A small contrastive audio-text model, trained from scratch: adamw at rate 0.00086, 20.0 epochs.
Rows from block 7 of the audio encoder of a small contrastive audio-text model, named by matrix and row number. Rows with one number belong to one neuron. Each number is 200 + 40 x the weight over its row's rms, rounded and kept within 0 to 999. All counts start at 0. After the name is the row's rms in percent of the matrix's.
After each neuron's rows are labels from the 100 clips, of 14848, where the neuron reaches its highest value: "responds to" is what is common among them. Only what is clearly more common there than usual is listed. The data: struck, bounced, scraped and rolled objects made by modal synthesis.
# fc1: MLP up (encoder.blocks.7.mlp.fc1.weight, 960x160), inputs 0-159
# fc2: MLP down (encoder.blocks.7.mlp.fc2.weight, 160x960, transposed), outputs 0-159

fc1.733,101,262,226,156,299,265,244,159,240,291,176,209,268,233,132,180,188,212,182,150,151,235,189,219,168,191,165,208,206,197,202,119,238,191,145,162,220,172,168,139,230,180,113,235,182,171,172,250,217,185,217,242,209,114,164,157,171,232,159,142,177,167,149,179,172,192,185,225,205,204,138,230,247,197,235,191,184,211,220,209,137,127,190,181,266,147,210,234,213,171,131,211,198,204,256,142,222,198,206,186,152,177,151,159,273,191,127,224,178,193,242,177,205,223,235,176,130,211,157,124,113,257,206,239,232,234,248,275,260,182,301,235,168,194,204,215,244,256,208,185,194,231,198,224,183,180,155,186,180,136,143,194,219,220,210,214,194,243,251,247,190
fc2.733,097,147,298,182,286,211,162,210,202,178,175,198,183,248,162,195,226,239,251,216,171,224,185,291,189,126,148,188,191,218,192,225,141,235,240,210,185,265,188,188,235,138,207,174,164,123,206,240,148,121,212,201,170,208,266,223,248,215,147,202,176,125,203,153,137,205,216,228,173,176,163,149,242,178,186,246,176,212,208,256,114,160,150,128,181,152,252,250,202,212,153,184,267,242,213,131,163,148,262,162,218,240,156,222,222,192,233,191,127,165,194,285,175,246,194,174,183,231,183,220,124,184,218,158,154,159,243,229,210,207,204,283,177,199,188,224,252,196,157,171,222,155,217,187,221,223,215,197,237,225,196,126,262,181,160,204,185,117,260,241,208
responds to: reverberation; text has "room"; text has "reverberant"; square plate

fc1.238,115,170,194,227,129,215,164,232,249,195,265,219,152,218,226,207,204,240,239,191,142,205,138,177,167,242,228,203,229,183,249,158,167,173,221,183,183,221,222,138,234,166,164,209,148,161,232,238,158,265,225,203,209,135,230,236,180,233,114,248,192,265,248,239,208,223,203,171,240,211,237,150,216,254,200,205,198,245,193,109,212,247,269,268,161,133,185,209,217,174,211,173,218,191,174,172,229,199,143,189,167,196,245,142,223,152,190,233,122,133,208,136,243,254,220,243,257,112,254,224,242,221,274,205,216,275,214,144,123,153,215,193,168,234,196,130,258,194,286,273,200,167,229,213,189,136,210,147,155,173,205,218,166,193,222,233,268,209,255,191,230
fc2.238,113,208,262,241,266,169,232,118,213,257,166,199,178,180,168,162,219,221,213,234,237,146,195,160,187,187,200,194,126,225,145,160,214,194,218,230,211,245,145,96,235,175,237,255,165,206,257,210,202,225,197,165,189,231,178,166,144,158,210,197,211,176,161,144,176,190,227,255,112,148,150,234,209,203,215,239,224,250,223,267,183,148,211,233,141,197,223,240,280,261,145,212,222,175,213,198,221,179,204,179,200,231,169,287,254,275,212,128,190,200,217,156,148,224,160,278,109,252,247,151,174,187,186,224,165,230,122,269,263,183,224,212,199,172,243,161,176,198,152,183,206,261,160,306,202,210,169,178,276,173,223,231,159,190,186,171,158,184,167,239,204
responds to: small; closed tube

fc1.612,081,249,263,261,223,172,228,290,170,172,189,172,203,151,215,221,243,201,226,239,245,172,153,196,192,240,187,236,243,170,250,161,160,184,173,178,205,185,169,180,233,144,170,190,187,114,248,219,198,275,255,210,237,208,257,188,223,171,112,233,216,259,224,170,183,229,240,205,231,276,229,93,193,139,161,280,204,199,164,183,148,249,301,166,178,170,227,189,197,230,202,201,177,157,167,188,181,153,155,158,193,258,292,163,191,170,141,214,158,233,211,168,201,214,175,239,146,114,209,242,234,225,288,200,145,231,202,212,171,158,265,244,157,259,169,100,221,211,230,191,184,206,201,159,176,213,224,215,169,163,261,204,153,202,148,166,151,217,199,239,230
fc2.612,086,244,183,204,160,235,198,230,234,196,215,202,181,154,142,249,184,201,184,186,242,197,145,230,285,131,278,160,228,192,173,149,249,250,168,175,217,244,174,117,236,150,150,214,131,213,159,190,155,251,207,176,137,226,177,191,121,250,155,220,245,178,219,204,202,197,251,176,187,193,134,177,142,242,216,191,162,187,260,213,211,252,234,197,137,181,182,259,188,149,162,223,234,189,266,232,184,263,202,238,261,222,249,173,142,157,153,254,253,225,173,231,156,149,196,250,258,195,173,161,156,172,161,204,190,152,254,216,147,256,247,159,130,217,159,249,224,241,166,194,191,212,171,258,256,245,158,203,241,253,113,199,154,187,209,141,164,153,153,167,259
responds to: small; striker: soft; rolling

fc1.46,100,146,189,157,262,187,240,152,218,252,262,201,153,150,187,236,192,157,180,162,191,142,271,163,248,190,256,217,241,235,249,191,224,158,222,209,194,232,281,212,162,206,99,218,166,150,199,161,206,238,248,196,180,224,190,169,252,224,226,194,257,243,171,201,180,202,171,144,230,198,199,194,198,131,239,204,208,148,252,185,147,163,164,142,246,260,237,276,259,172,172,259,198,251,251,139,149,243,232,149,193,161,267,223,242,179,211,231,188,117,208,135,201,182,193,279,219,199,261,146,96,177,160,186,211,196,214,197,232,234,177,177,260,242,206,197,165,181,183,144,206,188,248,200,167,291,242,228,229,215,199,175,142,223,246,104,184,243,221,229,188
fc2.46,102,205,231,245,218,246,228,189,263,216,219,183,171,189,166,179,139,218,150,138,237,191,159,169,201,185,195,197,171,201,129,163,213,191,211,215,243,140,189,243,199,223,243,192,205,252,196,133,228,125,210,227,139,240,130,168,259,173,123,140,217,152,233,162,136,236,207,251,200,272,264,230,220,177,272,104,194,180,145,228,248,218,140,189,228,172,255,204,188,256,188,182,227,206,178,120,173,202,155,216,211,214,231,149,200,172,191,250,155,220,264,168,236,219,230,244,128,277,132,153,143,195,147,225,216,244,197,251,240,207,156,161,126,216,165,230,223,192,155,184,251,124,214,211,151,262,174,231,122,190,164,178,215,171,146,207,135,180,151,154,198
responds to: small; clamped rod

fc1.647,102,140,235,279,165,198,216,116,247,162,228,274,189,158,160,273,205,189,238,195,132,293,154,170,229,257,187,158,198,194,185,168,222,260,228,214,233,217,217,220,190,213,141,224,226,199,172,248,162,229,255,199,173,155,195,214,248,220,154,183,155,261,140,205,173,223,244,238,153,247,178,160,284,281,226,249,183,239,225,210,166,198,136,269,185,204,198,254,225,123,242,221,240,161,181,241,240,247,203,179,189,218,224,153,258,190,133,221,171,173,212,188,176,267,160,196,223,246,152,183,221,215,205,207,94,137,253,214,123,138,237,131,268,274,189,202,210,198,184,204,231,166,225,258,198,220,247,247,222,207,198,175,157,181,180,218,169,234,147,210,240
fc2.647,098,228,191,164,232,264,223,250,185,239,173,160,189,214,167,207,265,239,144,193,203,252,245,166,173,276,215,148,233,259,158,300,163,252,160,174,234,260,155,214,228,220,278,207,262,157,118,174,202,175,161,216,240,247,185,193,240,220,252,224,230,236,175,229,150,220,196,136,131,191,218,166,224,200,223,156,245,188,203,238,260,158,291,164,229,203,195,213,190,269,245,227,234,161,210,280,228,239,225,214,237,139,228,175,155,253,155,224,235,180,268,159,217,159,246,151,201,173,209,233,201,156,152,169,192,183,74,196,171,165,201,204,199,207,245,133,126,265,189,243,194,200,184,197,206,247,197,206,251,242,274,156,227,211,219,220,252,212,210,202,140
responds to: rubber-like damping; clamped rod

fc1.372,080,219,119,216,187,149,154,175,214,223,230,143,179,200,187,198,239,297,222,214,173,219,255,231,177,173,163,169,166,196,243,174,202,190,190,154,290,206,201,136,235,107,223,226,141,187,194,221,197,303,186,175,268,217,259,231,250,197,112,236,269,121,161,232,200,169,206,162,233,229,232,161,239,288,255,145,197,234,230,178,206,205,231,224,221,182,223,247,174,190,173,181,148,216,250,173,210,195,164,204,225,236,224,168,208,212,159,195,124,233,234,166,196,191,207,199,157,221,207,274,244,171,207,225,260,298,136,166,248,173,249,173,191,192,193,140,220,176,188,163,224,190,167,176,187,154,168,147,93,181,198,149,141,238,148,244,142,154,244,155,194
fc2.372,095,261,179,232,267,154,253,171,143,163,233,239,236,232,208,151,155,243,184,137,207,171,165,267,157,100,242,180,199,160,149,269,173,233,234,195,268,244,254,205,210,255,184,175,210,219,226,282,220,181,194,233,204,158,138,250,228,156,188,208,216,112,210,115,135,176,255,208,180,231,212,170,161,170,240,169,226,172,174,191,207,178,243,150,226,229,284,187,166,237,206,246,198,135,214,276,201,172,229,150,148,245,126,223,216,273,190,155,181,173,160,223,214,225,215,154,198,242,249,172,150,180,148,181,227,156,276,199,181,236,217,159,166,224,190,160,143,211,175,146,170,238,240,153,194,181,143,176,183,172,131,187,235,174,132,193,255,230,217,191,255
responds to: reverberation; text has "room"; text has "reverberant"; one hit

fc1.170,081,240,160,223,227,220,222,177,174,201,237,180,207,208,182,213,277,230,240,219,212,128,216,148,146,209,179,199,202,138,205,225,142,113,222,176,225,203,144,213,218,165,205,138,256,251,157,194,246,155,198,211,211,155,111,147,190,168,174,240,142,230,248,203,159,249,156,144,177,232,247,237,144,139,242,166,195,173,267,160,161,257,236,236,193,217,198,171,132,161,142,236,281,239,200,156,218,189,127,160,175,185,242,284,191,171,195,220,172,208,203,156,164,233,229,202,141,238,151,249,190,183,269,223,192,237,228,262,160,174,262,234,144,253,150,193,118,187,194,191,183,192,220,163,221,204,157,248,124,109,226,234,248,217,144,180,165,276,224,224,194
fc2.170,081,156,266,253,209,225,241,144,186,240,160,191,214,236,257,214,149,246,164,256,218,192,222,190,186,221,160,194,204,141,220,220,237,173,151,171,204,274,179,203,139,284,220,164,213,230,243,246,213,200,176,186,132,247,188,252,141,199,237,239,202,186,253,182,189,159,168,268,204,238,210,233,149,237,147,163,260,293,174,208,239,192,137,173,252,162,173,134,177,124,153,217,172,254,164,213,165,226,154,154,190,155,182,193,163,163,186,268,149,164,162,233,222,119,263,229,298,180,193,183,251,255,169,168,240,186,173,127,158,171,228,228,216,226,210,156,238,153,169,149,240,245,288,183,240,212,147,217,197,191,213,241,194,156,156,258,156,184,158,170,233
responds to: reverberation; text has "room"; text has "reverberant"; closed tube

fc1.320,080,261,156,257,216,268,189,196,228,174,239,241,265,201,231,220,193,242,150,200,199,219,174,109,240,203,183,271,235,198,207,90,233,182,167,185,206,184,196,149,186,187,152,232,202,185,178,188,282,177,231,232,141,117,246,200,130,171,188,246,207,198,165,234,232,165,116,235,286,179,201,189,141,200,258,195,207,234,181,249,157,230,220,220,157,241,215,286,244,221,190,205,179,156,195,244,219,243,142,214,270,166,276,240,221,135,210,216,119,159,205,121,199,243,235,265,169,142,239,188,182,242,171,266,242,272,258,191,205,216,169,173,161,203,196,200,145,230,179,171,208,238,199,229,228,267,168,204,109,194,150,203,206,208,242,142,172,224,187,197,204
fc2.320,087,275,225,212,156,228,130,208,212,237,125,213,142,135,171,156,249,195,181,247,237,215,273,162,129,205,203,222,254,175,198,204,161,196,234,187,163,254,187,220,178,163,205,261,243,225,226,162,223,170,265,194,208,203,146,199,150,143,248,222,263,249,172,227,153,178,248,204,185,171,173,243,159,179,262,195,281,193,228,192,134,211,112,227,242,223,260,196,152,183,221,155,179,194,174,158,160,184,257,188,200,200,126,186,178,187,139,189,237,191,241,151,178,140,236,235,230,183,236,193,153,166,165,223,255,143,199,274,212,226,255,176,119,288,166,138,165,170,151,144,156,197,273,238,218,193,205,242,209,183,205,230,153,219,249,224,245,163,271,265,238
responds to: small; square plate

fc1.408,100,157,200,282,264,189,276,202,253,257,288,260,277,220,188,223,229,176,142,255,217,135,165,186,182,174,259,182,219,195,253,135,159,186,224,160,164,196,274,134,179,167,179,258,190,188,213,228,203,182,167,213,183,184,241,217,209,135,215,215,213,141,158,207,232,258,192,243,248,230,122,186,161,245,194,207,146,95,222,155,198,185,196,216,216,205,178,269,225,200,143,193,179,242,274,206,220,228,234,220,176,205,247,267,293,221,192,171,173,168,218,178,182,244,233,217,208,209,218,181,159,218,163,234,259,188,182,210,262,112,277,185,187,257,185,150,211,144,197,239,248,239,202,203,258,144,136,194,211,151,166,144,216,204,161,211,142,213,167,178,268
fc2.408,100,221,218,254,241,174,245,159,218,185,164,221,129,198,177,236,184,173,241,266,257,218,245,173,110,194,151,252,155,133,151,209,185,159,194,132,248,248,165,230,164,125,168,154,124,186,112,229,159,224,213,238,179,189,189,247,183,198,165,196,262,187,181,146,213,268,167,182,233,199,174,168,256,175,214,201,139,244,258,236,186,247,172,227,191,248,261,206,212,260,195,155,229,263,275,262,222,229,160,189,180,186,189,216,209,136,249,199,273,193,190,249,188,189,246,221,248,145,155,202,179,173,242,225,260,153,193,227,291,156,119,241,190,237,159,230,246,228,164,201,200,164,205,252,189,254,234,189,163,154,195,174,145,259,221,241,132,207,215,149,180
responds to: reverberation; text has "room"; text has "reverberant"; one hit

fc1.532,123,181,262,191,190,279,272,192,229,194,132,144,251,206,196,252,199,272,226,128,187,234,197,207,193,187,210,129,181,145,232,207,191,224,135,200,275,193,219,266,206,230,163,154,234,215,180,145,188,230,212,192,120,232,140,169,272,147,203,273,127,151,193,175,159,172,268,133,228,234,194,117,219,239,195,281,190,154,260,105,208,128,196,184,201,147,196,176,195,104,188,285,268,149,223,187,212,216,178,117,186,210,176,219,218,233,148,243,195,151,203,183,261,165,223,217,254,173,155,175,180,222,221,213,173,137,181,183,183,223,186,251,251,198,258,209,220,249,217,205,203,169,251,213,187,196,211,200,217,158,235,213,190,216,171,223,210,200,137,152,250
fc2.532,127,180,202,159,168,210,189,256,163,237,184,231,286,167,173,208,177,188,146,160,287,188,236,191,156,162,182,246,164,186,205,260,224,197,257,175,177,233,165,238,166,209,231,218,298,156,217,143,197,251,255,128,159,279,171,233,196,238,268,157,168,78,229,185,187,118,203,185,122,216,149,222,273,233,234,166,213,268,132,209,175,230,248,157,182,243,194,130,102,187,252,170,166,267,275,247,203,174,211,184,206,155,229,213,183,215,208,165,183,239,232,202,212,156,205,263,247,268,220,279,236,224,145,230,174,173,217,226,191,207,275,144,195,224,249,187,137,196,202,212,218,236,183,243,172,218,229,237,235,194,183,200,169,193,180,210,218,179,217,215,224
responds to: rubber-like damping; clamped rod